config = dict(
    norm='batchnorm',
    attention=True,
    upsampling='nearest_conv',
    beta2=0.95,
    merge_dims=True,
    steps=11200,
    batch_size=256,
    final_lr_fraction=0,
    warmup_steps=330,
    weight_decay=0.0,
)
Rows from block 3, named by matrix and row number. Rows with one number belong to one channel. Each number is 128 + 32 x the weight over its row's rms, rounded and kept within 0 to 255. All counts start at 0. Numbers have three digits each. After the name is the row's rms in percent of the matrix's.
# convs0: first 3x3 conv (model.enc.1.1.convs.0.weight, 96x96x3x3), inputs 15-19, a 3x3 kernel for each
# convs1: second 3x3 conv (model.enc.1.1.convs.1.weight, 96x96x3x3, transposed), outputs 15-19, a 3x3 kernel for each
convs0.0 095:132181132145128123140083152110138135111070054144077162075091171129126101136206128194099118184179119126132097135136152168061121127135160
convs1.0 105:098158106106129147143117127172147148108104051156115122206128098096106141149153098080154154115152101135075165132081139102153165092150168
convs0.1 101:124088135060109114169121140148092172113097107139102136163134144120160139091068115110148130113127109169110147069181139128045161111149111
convs1.1 098:192156140151120153150130139096101160118079103121128157129122087101164135189171146097187165142106161081132140145125144140143144124060126
convs0.2 107:140134118093118138125099157143082151126105099114164090126149109063152115105155162134126118161157149141107141157162116119248140150072167
convs1.2 106:142161114100112090136170142139148128169095156159090130152103131167140108106108104152159125066130156146057191111141097030190158082148152
convs0.3 091:141148108077106118131177103137141082153149124134106146115172133122139089131129164115118087035168140121168115176186088156109156122101168
convs1.3 095:122134146123150072154107100162120127181116118174178152122117127121097169152171088148121114091146115160107130036161178116150116161091112
convs0.4 099:126052150117182113109190114182085067101139125131128119145222159141140103067114143159179154090146103132121190136132127066140097158078117
convs1.4 097:112137032104104122093206136114151131070073114165161142118129182154123151107118150143078111162158161124114153119150086145201198126087229
convs0.5 095:167100080105181070119087142107082123114130135149133134129118097138204064123127159086136132141080121152119164143090127157248195112114084
convs1.5 092:102148151200060104114118095161136167140083159105124119161059137105158088191157094077126101133141123132101135141087107192154107124086141
convs0.6 098:097076118144202136079133159085099089155089106126173125129154150116137194095099146164114157129083122077107134129126119165090148161171131
convs1.6 105:135148168109124126139180122154119122138154222181109148126142128155078116109109138138149138186118130110115142103164119162055121123157104
convs0.7 102:098114141080103153144105135169137083142137132182178077106092159105126174108195103124163148087176163148078146145115132118071119094134151
convs1.7 112:159084079069168171128165123127143151102112179150160165084123148138147099169146159149182154096110148157165112114142057134130124160151125
convs0.8 096:103090106167114108146126148125167184087141137098092117117177138147149141146106152147172067080112092161115125129147145138121162100108175
convs1.8 093:136086113132125122104102131157115136125107121087159085113154094084156111080146151069117080080148188117191159090133162143111168167100149
convs0.9 094:163053129146152145081171128099187127108131056132159159136167127121110126145084122079134079132124120107122115135090140090132184109134181
convs1.9 093:105076162134159154135198131077165086181161132135169116057087113152110139165114156121167082144118087182132090114140118162083064153089155
convs0.10 099:142127146137110133181123141161150129073108110108172157072152118084094171146132097115172083146112089117162096170074156140166076131148148
convs1.10 098:135116114130135118146148092062172145098237130105140164141152188110126124049125181137131186154166125098199089132160076111108110156154122
convs0.11 098:110151109126054149137127145100152170124183125149132098143139136157160143112158129131126069114187167134142101165172093148127120106108147
convs1.11 100:143101105080133084102137150073141139118173138139091127142111115129096202049103104147133081142093098161134105139163198125142102103106151
convs0.12 095:088167116099156109162186122128119182145113118108152137117120083152120128133126143109124183078180115117163108121107160105156121158118182
convs1.12 099:127162079091128136147162190101159156145114159116134138103112124154118196094101137130146140141100020132180158119158142103074117168160131
convs0.13 094:128125114161158182099139120156118147138167082133147145126183143136121142144104115141194136137080147167182130126060175155026108127128148
convs1.13 102:074119138093157091132150182149114153166168123152100093188174112136114147175100132171088146174079128113048175183114138105161174102147156
convs0.14 105:123201110064155139095139121118127104160126099170148182185107115169113148075126142088136128082158093100183113122194149066121091168167114
convs1.14 101:126097136138061158125113131103164183155137114131112099178125173155165114084113149150117168157161098161072146155093116159130120112078132
convs0.15 097:134117131100081139155155136096091165145180198132114163151083138109138115136186137147098101130183105152106146114183137076148120105103093
convs1.15 108:087107157081130167127106122141108118131118153130148149091132146122110140139134140146164137149057135143127095139150104117046172149108113
convs0.16 103:161132154170132123159099100168205179121149155108134088149130117129147165096106146128110159116114110193197098130101077124141136110179127
convs1.16 114:140124144116151160095148150137140122157184156145124089122110180051116101120135092151113128098146083093158109160077164140091120184141126
convs0.17 106:108136119163094104141129126105113170122119170133156121084181109077110120100115108139116119157099106109157103115167106172104196130134218
convs1.17 101:138116098145109110143181106154095144114136122121136101136097132213115133161114148122113101126158076130144141158112156058089063146116146
convs0.18 102:150109127166046083140169149108078113134173044129129132143128122136160155131137113126115129127095146122153069135084147044137147212133145
convs1.18 098:133190180117119148173082144171082145059093166092135158160089118140157143134095134131103105129060090143170072160110130142149101129177108
convs0.19 093:106075078107125164112180136133079141096158138153127112088146092100122181140122141125164064134134176132143118127055174143140130098109118
convs1.19 099:112098160075078165090112134121143085149141097119099111136068128125120168140085132166148105067083085137121133161158156186080108162124118
convs0.20 101:140170089053151157184172082107153069156145120162132143056134119120134126151128124022177117114093128154134132144143126106191122121144174
convs1.20 093:127113172118180119184134159121097124163105091191075087139178117138048100097162076114143120107089133129093159146123193207084158087081129
convs0.21 100:099078085156167182125108076147132160134075133081124091103138125159110081129105170138086139156038142108129135119148133090131174148200168
convs1.21 105:122136110119102113138173189155138092126157098102152118150193150145081139095101154138103185114065107080165167085118136110155178129133163
convs0.22 099:090173138186139074145093144109125096122118086146067132144144102146075114127124104111151085086096144127156102119207106084133211159126094
convs1.22 101:135136142141145095171147127139110084176161181134074070145143151069109101125144090085127108132150112114161100131105155084120079095072148
convs0.23 108:140126097134125143081083153103125152145120113135148109126168122151149153101107149185138162086116132101106139092091092098027207103113140
convs1.23 096:135131105143071008065104144091124123092170107071154130077111111144065158159121083117138126088176153098148122132101124135174066195097175
convs0.24 103:157137146146088062108091102156102149182135150052118106098123156130124119119086147086142113136185103136038068199123120203100126109137151
convs1.24 104:144154163115129178135134090093145115150116055136131137053121101184177132172106093122161136101107103135087089107146095124154072153058140
convs0.25 100:152147139161148129106110084144072134074110128091138130120183110149081138098155068111098158065150123124119183140154086180064113107121168
convs1.25 103:111140139135166103117102165121181127148169140173114051073127130105114072190112142098138107136097128109112080108176207103116120154108099
convs0.26 099:141168151101132130109097181094133157143143162152112151164122120109108168129172147119111090114075099120138090131113145158131162158188169
convs1.26 103:109161148134102084089144178149143136145148144114117113147095141148116140119083121137121086111120148106130152160080157104126071179185091
convs0.27 101:105117115150102127099107129118176119116118094114128158143123171112099089122101118105099114127166073157100114159131101146118056123124082
convs1.27 103:141064128115144112121182123081107099164163147128106119080115115110150140083145102109140158131141082141140102174163201101138135115131128
convs0.28 101:112126143186127140147073156152119144135159180093170110134154112097110091137128083137126172098118097122076104148174087215169076163168115
convs1.28 092:050173161169139055167096082189149092158173086119128126111093094127093178130163197134137157127174107084126118139078081115101097113105167
convs0.29 104:089079132123097157090161200140137137138069118119108178111113113085129130120077169131142076147119139150129099075169130121190118153128062
convs1.29 100:104130124154126051125145097103148114120115126145127104165110203043136122087112064110132115197171148103112183125165109110173109090095083
convs0.30 103:181132099086149124071084152088131141136158136101054106101091071111133169100145142129098114053098107131161117066170119157151149118139068
convs1.30 099:105140120094141076076080088127115128168152122109234171130123124162123132175134194130134103099115150135142093123076110138144069159106063
convs0.31 100:065103156193084139137125106072094167159143121093161121137145134139218102104146102173148104173120136171103148095156139149063113129115092
convs1.31 095:145164091132149091108145189118098169130149073100146090136173085119128126127122148126118107164118097149114114131138111125111070115116160
convs0.32 098:150194100119153139129086123114163111109185122165125072128148118093087137148124117119165137145089141141164141142139224153127147142116140
convs1.32 105:127147137120076088142168139063106084144185097086115092171138124148076109146209138169164167130083071090157115166203076111144120124144117
convs0.33 100:129109126137151101152134142202112149120080106119128081119114114087177126106107112110127169114113169081096136117059218084152122153176126
convs1.33 088:143139100125132152147196115141139102143233099073126091164139135132143112109069150145130106086137088096101097095125137059058185146142154
convs0.34 100:144125106138131171092107088169129169141090077108183086130124160120091124146150148130160106111081171117113094146159155067129105094125179
convs1.34 098:120094137136159121146065129172118070068155176108085132136148111092134124064078140136123148151099110093166141104092115125076074126147171
convs0.35 101:193135143169131135115102147060133166162116119160127135134150146158064215125141096123150105126119148139135163129096102143113139117136107
convs1.35 099:141126137105093127139128098136147123093085105161082132129136118106077101105064129145123153157115155147124085078110057119117174086098159
convs0.36 095:112175096162093145082125085104180198116167200113145130134177133162109118081129128141075100136105074124115136095145126121118136137119177
convs1.36 106:157190157152179157106078117145103076062088146060106142160141111139091154105178132113122161066108135160082158063147158079109127126107134
convs0.37 101:082113099131119068117112114158139091156112066121123156153131099125074089153169167120129143068200136099177141120171096097207116163174134
convs1.37 108:128151139132113144176145177123133105167106106130050044087162143147098167185099156133144135101140073136060108117167112107093129116099117
convs0.38 099:119122159162142135103128165108113137106107105123108090127125130087102094156111127083154095127145118142109154105162119085197110110125104
convs1.38 106:159114110127131135140149141129118113145186137138125119140218111118126132107162133124107165129144134113119139062106180150129158103176074
convs0.39 097:137144130138124097149114110108149213136112148110120162109196145132121156155118125142160125102139125108161133157135117074191153082110152
convs1.39 093:090147078098111100083144176164201171116134145120088147117124107126131132109116166085143145160136104102094151097079120141132155151114085
convs0.40 100:124128135059140112192147142128069104089122100129150138143200128109123108173127100168130119149097085095136149117105094121171132111123071
convs1.40 100:113116164140092136067133149113092101174113160111119180114138128148183158141117156144135106134118181148148133141155153144144122164160135
convs0.41 095:110164113122199110140119114153109159112058099148145142164107136113114063111157097118145159101213073121126108108101125160116144118158118
convs1.41 097:124110115174160116162094124115066104119076112118097122151145169097169126107130103133169147136079068140120122136119148080159065146148135
convs0.42 106:125145139113105091151185135083047156123109104142168129138165158112102084147135135135119160092102125123112129157094113113114115132128120
convs1.42 104:116074122130147145159166224102056103169138087134086091136133123127092122164127165078085134114104143116187120152203114109115146118162185
convs0.43 092:143110096089076112185094113169152122159066109148189118111162095134018119129175127118093160103141169117119106121113127119089158099142077
convs1.43 097:103112087131130143171147121135113122140124106150143106124154111113092099140144174114149166129059139167113110116147121126174121141082168
convs0.44 113:118182141048143118138149088117195114094171152169136097138140113082155125094085120099114164099109157113137113145064154118132087111126165
convs1.44 098:127167111106089127143153074100121117123095130119148132147110139110109123102126129152100141133152143174108099100154196103117049080150118
convs0.45 103:137110141179091127128143133131112119187134155167138083144156137106120103108119091151131097070164104149127150078131154199113170082177171
convs1.45 100:138079106138058068120098088138137139098102151141126125167141163147107075171178131123153143154195082136075147165129160098121157108078094
convs0.46 100:139095107160117110081129145080058182092076128137119069165150155121083112132112169161140123138161089071095121111141108092110167079098130
convs1.46 098:112174137146156133142148143169164108116047110131086138137152159165138127172086133154120093135124082153198162137090089131124143121141152
convs0.47 102:090084078096174116067171176164111147111167094147079129123172120103121051101122121084140189153158124101098171091165112108110140129165131
convs1.47 096:121132101141052109100122185137094117073100192111120132111177131131097166121081097120161144111136095099057181155092159117193114190075083
convs0.48 093:067118121101166166064114105128135144142212182149128106129105107116175117067144138111088100111101092124080120158126130144136175137177123
convs1.48 100:145095163146123144061163139126158062171152092171150145156148148133082141193163132149131149152134123125095067120119196110115121157082112
convs0.49 103:204109130138099149111114157140115135127129080131114138103056172111109198135159129107193151139074102082105095085127095108218119146137122
convs1.49 104:127119143145110043092148132090145127188177160090147121131110131153163126165125140182149157073066154149142155145107128122084144117189162
convs0.50 107:046128169099088139131154142120109118087035141126154105145052121096159103095130159255103147113128107119057125188131126159151104114104123
convs1.50 102:165144120138104126119108133177136098110175173193103107108110097124166140130106162132114120154065160123181125149087121113138109099150138
convs0.51 101:214164141123106139125081153138136146154104168114113172128122186134104102124187110092170144191125185165129112071143151132077099172161164
convs1.51 095:059098156102123172088142093078142156127102153172120171141212159134155126118122139149104170162150076143197106130111091177107127174102161
convs0.52 107:090123186127134143141096122128147106105127117094113102122140181178099158112154119139112180125087174125102116098087100177056180132148133
convs1.52 101:127140172146137219128163137132112124142127077134061129116147088090182126120100174130137085095094158104141117103169106087096165122157160
convs0.53 102:123170136101179158186102112072125091171180101135052137106132087149110165142159115087154116093196112163081095095128135132150081109189126
convs1.53 095:118124125129122112102131125136139170095076119147126128203175210125088139141094077115152069154132150064205146114069171135129159142119157
convs0.54 100:099126091111104112142191084104127157172095116160076121189115129132137087126121109155129141147159123100098158172168166134121140118021106
convs1.54 106:140115135194137165106126121185100095140148100131132134108099112146142134163118098034060120177176153157128159141035161162144159152099139
convs0.55 103:085146116110140096132115137129104130138179129139109161091153166079157148160093104078173212054122135128142129114139102141141114094081147
convs1.55 101:140103126084139137110135103072092184166167150130213141121139110143141120077147113138133151127139153132093154181158111125092144154148133
convs0.56 106:150110119129106100160119103114070131131108115136138154138151079132081186153072081147202131056090154146184097152164140132201137158109149
convs1.56 103:098157137209142151167137123109118120158105112156122142095170078081109135156090126127100137119101141111122077085138156099150122123165094
convs0.57 094:139132117159094139071166098114103132108107068140164123123113141155128079151147085129125126168098107162153125152076126102129139157135138
convs1.57 102:138105171137081093170120120134136171067085196103137176156141134161137121129128084171131129140113184155128107120128114145135173119099087
convs0.58 102:107187120147124134116151107145086163076071113079035192064132100147158152114104125189109139114146102177129118038139145155148159132112104
convs1.58 094:164141153150129140141108120136148127069208112147110124085136087099083155163109147058113138107183193085109097081113134097118103121129090
convs0.59 102:141102158094128135131136152188127147138130106167184101109121082118124138159131089214153159125069158128135073150145138119068137157155142
convs1.59 091:062118103105128128072088118072150109106155146120083145139133158184150084133091117136123111124113111174123125105128157162180137093077136
convs0.60 095:115100082129120161064183102093095071116160079116090091132154135110147180158139136143149127132140130175062118126117142099131129161077105
convs1.60 106:192189152154136082104149114104114115144121130151124147140118106167116129084148164183129078162140156073084117179076072087102149121148185
convs0.61 099:131086166142121175105133082146144095088075119090140129151129110118122028115119154211105129118183111145116157199107129190078139135106142
convs1.61 091:148104117156102212136122134162126125162156136130125097166074205133154184107128114092154113081105144164094144140064059139120118100120147
convs0.62 100:096128150145165108143165091079177159105116138127122134171155113118183109125139159150103134103151175096180145111142093108099050098167098
convs1.62 098:161170145121103084087118113165106159154087119100153160164114135168106058106157064127134175150117138156122155118127184084149157135135092
convs0.63 091:095079122118159161144038107176134130167217114116151150172081101140135162091140143097120173097119124091133149151070150128108169061156077
convs1.63 095:148074157170130144120208158152065156172119139183110102133147087102127101162112172109154172090038108143134122157121121151123118105194082
convs0.64 101:092075089163096149185088131112172166091139164117086115098107105154103051151139136064094112109193172110101116123154168178158076084067170
convs1.64 095:050128075116162099171112072188197178181087109161162143190117125106114061132182134090118146142137072150103152089115118125097124159131158
convs0.65 105:125095159098105135108071117135106165131095194161109128134145132132151142081079126100133134119135134156159102088129088082126097105089142
convs1.65 093:118150097149177119107163169156144111092092135144139104111150134112128138155117115133144141066151151162142073133157128144082204087160130
convs0.66 096:174144119079111129120104159123108099137060159124149116123093141085093144103114147101213112156141145135172170112160152083076123162134120
convs1.66 099:105141108128193145110144121053197095101113145169189143138097164180104106149089121152143112154123085112103136107173175120135164093098098
convs0.67 096:133140118107145078108168174165116174093088116101060114137107141123144141110112119117136135186197147088097143160107153117081156171095095
convs1.67 104:134157134119062088102072090152138202096127135130099133142103111090141087123124104099151118126130184135096160141096109136125189139106118
convs0.68 103:149144160174140183133107136144141143133171140153130121108101198140142048101098171142111141119172094204151122135160090186086091154111160
convs1.68 089:133084058099075154073104130098192149097112179090078144132085142121126166130108139106119111142104100104140128133130132154139043205070144
convs0.69 098:133141149198100093161121121087128145120144196070119118136111152106120117117146152115115120115068132137148095168122111163109086137132119
convs1.69 100:158176156131098116117141142143119186106050130147123089126126167122091097132127113170112088119132154111160153067141142118070100153123149
convs0.70 108:097151132149099115165164171151093119116126108104149076064100167144111185197132179114101136168139125119063086191141092077165150127171133
convs1.70 096:151162118088174108105109144136088181140122125167099160162140119110133126116114087119102112107135096099155122164081110149184139113128123
convs0.71 099:117150184149120143144160127096108169119121154161118126084185177071136162114152127136049064133094138112104119155161140175160073102154120
convs1.71 114:101076166069175109103132102114120129128151107132117141098150141105092134149101124151139151103145166100065077134139158107047138142100162
convs0.72 094:140169075036163183128143145134101130137132114105104151169091153179158110094130089142106129122191041140091087138169072109110177183113195
convs1.72 097:116157120081134156114152166112155117162151145118143081105149112153100133133145151165155118137112155135075109137083141116153111178096205
convs0.73 097:168156084147176178115108096148146154142114177152101099155096109106164124104135164147126141141124129178099151130135133122102153125159100
convs1.73 111:102158147099107160088103163121178116148142122144099113179150113182126128082092131138127068125102204124113135129088115143139154168117127
convs0.74 097:138091158092128120147116145103188127134153116167157092110121162121101143104135111141163124128148128118084117146152152113153118154129141
convs1.74 091:131164151165136107116146124116127120138113133176168144095102176157120102162129155130154146116137070177130067163082115119173139108174108
convs0.75 095:147144109096106105147149077130124093093215095175132157087076139119086176136097113112232164126200165120153102133151095139101124112127133
convs1.75 109:138147211187098111163083106130131157125106119139087135151151150087156096106106116171113140089148130134099152052129146112149127143104084
convs0.76 104:158117166131134161116104174122111094123105169090176126121112141061186082064140149125085089121067152139114156126123121129078165110079075
convs1.76 098:122130125097101100083113111161175126154105171125158087105111165106146159030075123136114128147121120133144100156140140150140157169121097
convs0.77 102:188112091168084138097139103140084135114128160095115145083078156177107112119109116183110087116122095163140127079151132135179144146111113
convs1.77 100:147120156108157099145129124140121159139114132214090132103138068111146093137116174112152177138058135142071112091098057093102159092165121
convs0.78 099:160128121128152133072104103114106080174106099108107164123116145133087149170166147137170196073159162098069094159120130181115121105169108
convs1.78 106:135171148104119108155125128111152210159095135101128167099177122124111101103142133105112134134133141104049063085086135126157001197137109
convs0.79 104:121131082113114142159117087130122119137142133088116101075128091076131141151162113089197139235165152143113140126154077197138137132173170
convs1.79 096:118127105117161123141062152120139157132136150102125139097152101095107120028079138075111158140137114079098089113138165118092131153133102
convs0.80 102:160175139174085127162052133127180065115131122107126144167102125137166142149134075161092086167158132111156145134121075207194083121114155
convs1.80 104:152097091157160134135179191155135113160129163151112119163144116075128132075148083119083152137058156144160145155135082066064139081132155
convs0.81 100:164083156112148216117150138165114107148156125138149141115145172146124087093123082114115117105172139158140135096096161125108113122147116
convs1.81 096:124072102114116096082115044090129177112120159097097153140163099084149121094136094133100114155134120164152190201176059151159088159222127
convs0.82 099:136150154155114160109117090154085134112109099191176115128128148091074165133138103107153099121189134161086168127154129145142141119151209
convs1.82 086:164121115137085121148075133101117128150108167071089123069081154085113125079108117170142164090059128123139102140153141164077068151142105
convs0.83 105:139127140105117169094226122115104150104086056124167133133131143118154071091144146127141130145061104095103167141130103107213084109140107
convs1.83 107:117196098093038060127135150094111113139138159117149118136128113117146119117143100103214151180118144125162107118208113086228121142139137
convs0.84 095:101063138127197101117116140143084143081113049070154162124172134107145147166091113107186151106155168128118103142112119119026143111101112
convs1.84 108:095084142114121187120138139161055120162104148111101176147123111136158150122103143135153120155139166044077112168128119130165150108094079
convs0.85 103:110001113153201125112104129155087111136161097091132123118158163140071086115119153155144093144136099119105162160144099169142180124123085
convs1.85 101:166149187155112196141170143124080139214146090120132100080161130121126116112191090083142113124089128104091123161101146056132139170117100
convs0.86 104:175142087089096136105141127112164128107124117116155127093098166161120166126122100116194152085141174061152114157075160068149137098081151
convs1.86 106:139136126130132048152119133101103132104197122127133160088158125118065084123230137108120146154114113129132096111074148186120116068122130
convs0.87 097:084125087096148143128126107103063087156195167218180124145117144137119102120136153120091168057172130116117110154131162138129135176193137
convs1.87 092:117110145146159170131190182112102111139088090137090117148128091057127143179129154139151105110071123132145138094091138130134118104138167
convs0.88 093:095123080155131139154130135086052066102121175136114141157149152170178133126115120130135167097091096135116089161161100126149071125158151
convs1.88 096:091075131101078047143098143096130120111123128200239128120070156085118157142153138144160137097112106143076158203139117174147126148168124
convs0.89 093:136128161113164140115116147095149134089086119121154132134107164146126071113161142150164111148045116162163096156142181142133119150134084
convs1.89 099:087166102141140167085153163182120139068143076079096105097131109111136146090172099135179146168099134129067132114166150120164116122068118
convs0.90 094:159110120094096156128177169139118107118170148113108145074191123164108162110139136123129126143131131075082115160119111131040156120079105
convs1.90 105:099141130109114175146158211122121115077162109097130108147137175136081156108148100101154181151089089181057106066121123135107139108176144
convs0.91 101:144136099154119116119149106091126080126149112113096119138125187136125147134114127117186153126104171150149085141133139168081122142179166
convs1.91 102:119167139197119194154094119123117165111104144094144171115186099130149154147103107172087167125144135069116152112085135166083110098101164
convs0.92 096:087141139067091171071120174122111120187142083151073144118186177141113152183079177140129158007158101121135137090109116156108084180119120
convs1.92 096:141108097172146076113129108119149119093203111140163209145153130148102109123148135130131124142158126140123086142135168145132083129109094
convs0.93 104:135081150123202165155037142093145210151109169158133081125162108065173118101152133169086169116132069116130144209120133092081167100108175
convs1.93 103:099152137089001062052149081009093147105136154122120130108125123126088154095092132152169116068064109147096152167148148106114117127106103
convs0.94 098:089147149180153132169140204124102115122179174099121097128103168081211068092121201107140172143148113157181170159115060148124140176134151
convs1.94 095:158130120141129174156110139146172188028082132154103058149158144111155137038105077138127122163165160078126086132143121107158123118073146
convs0.95 111:143075096123148137127071130153069085106156160164126130118140108144102190139118108127176169128159065143111134125078111128134155106204148
convs1.95 100:126133143110098129117117117112179109117110112130123107131158172071076142133148086121158142163096070090139147113145179121071139154153120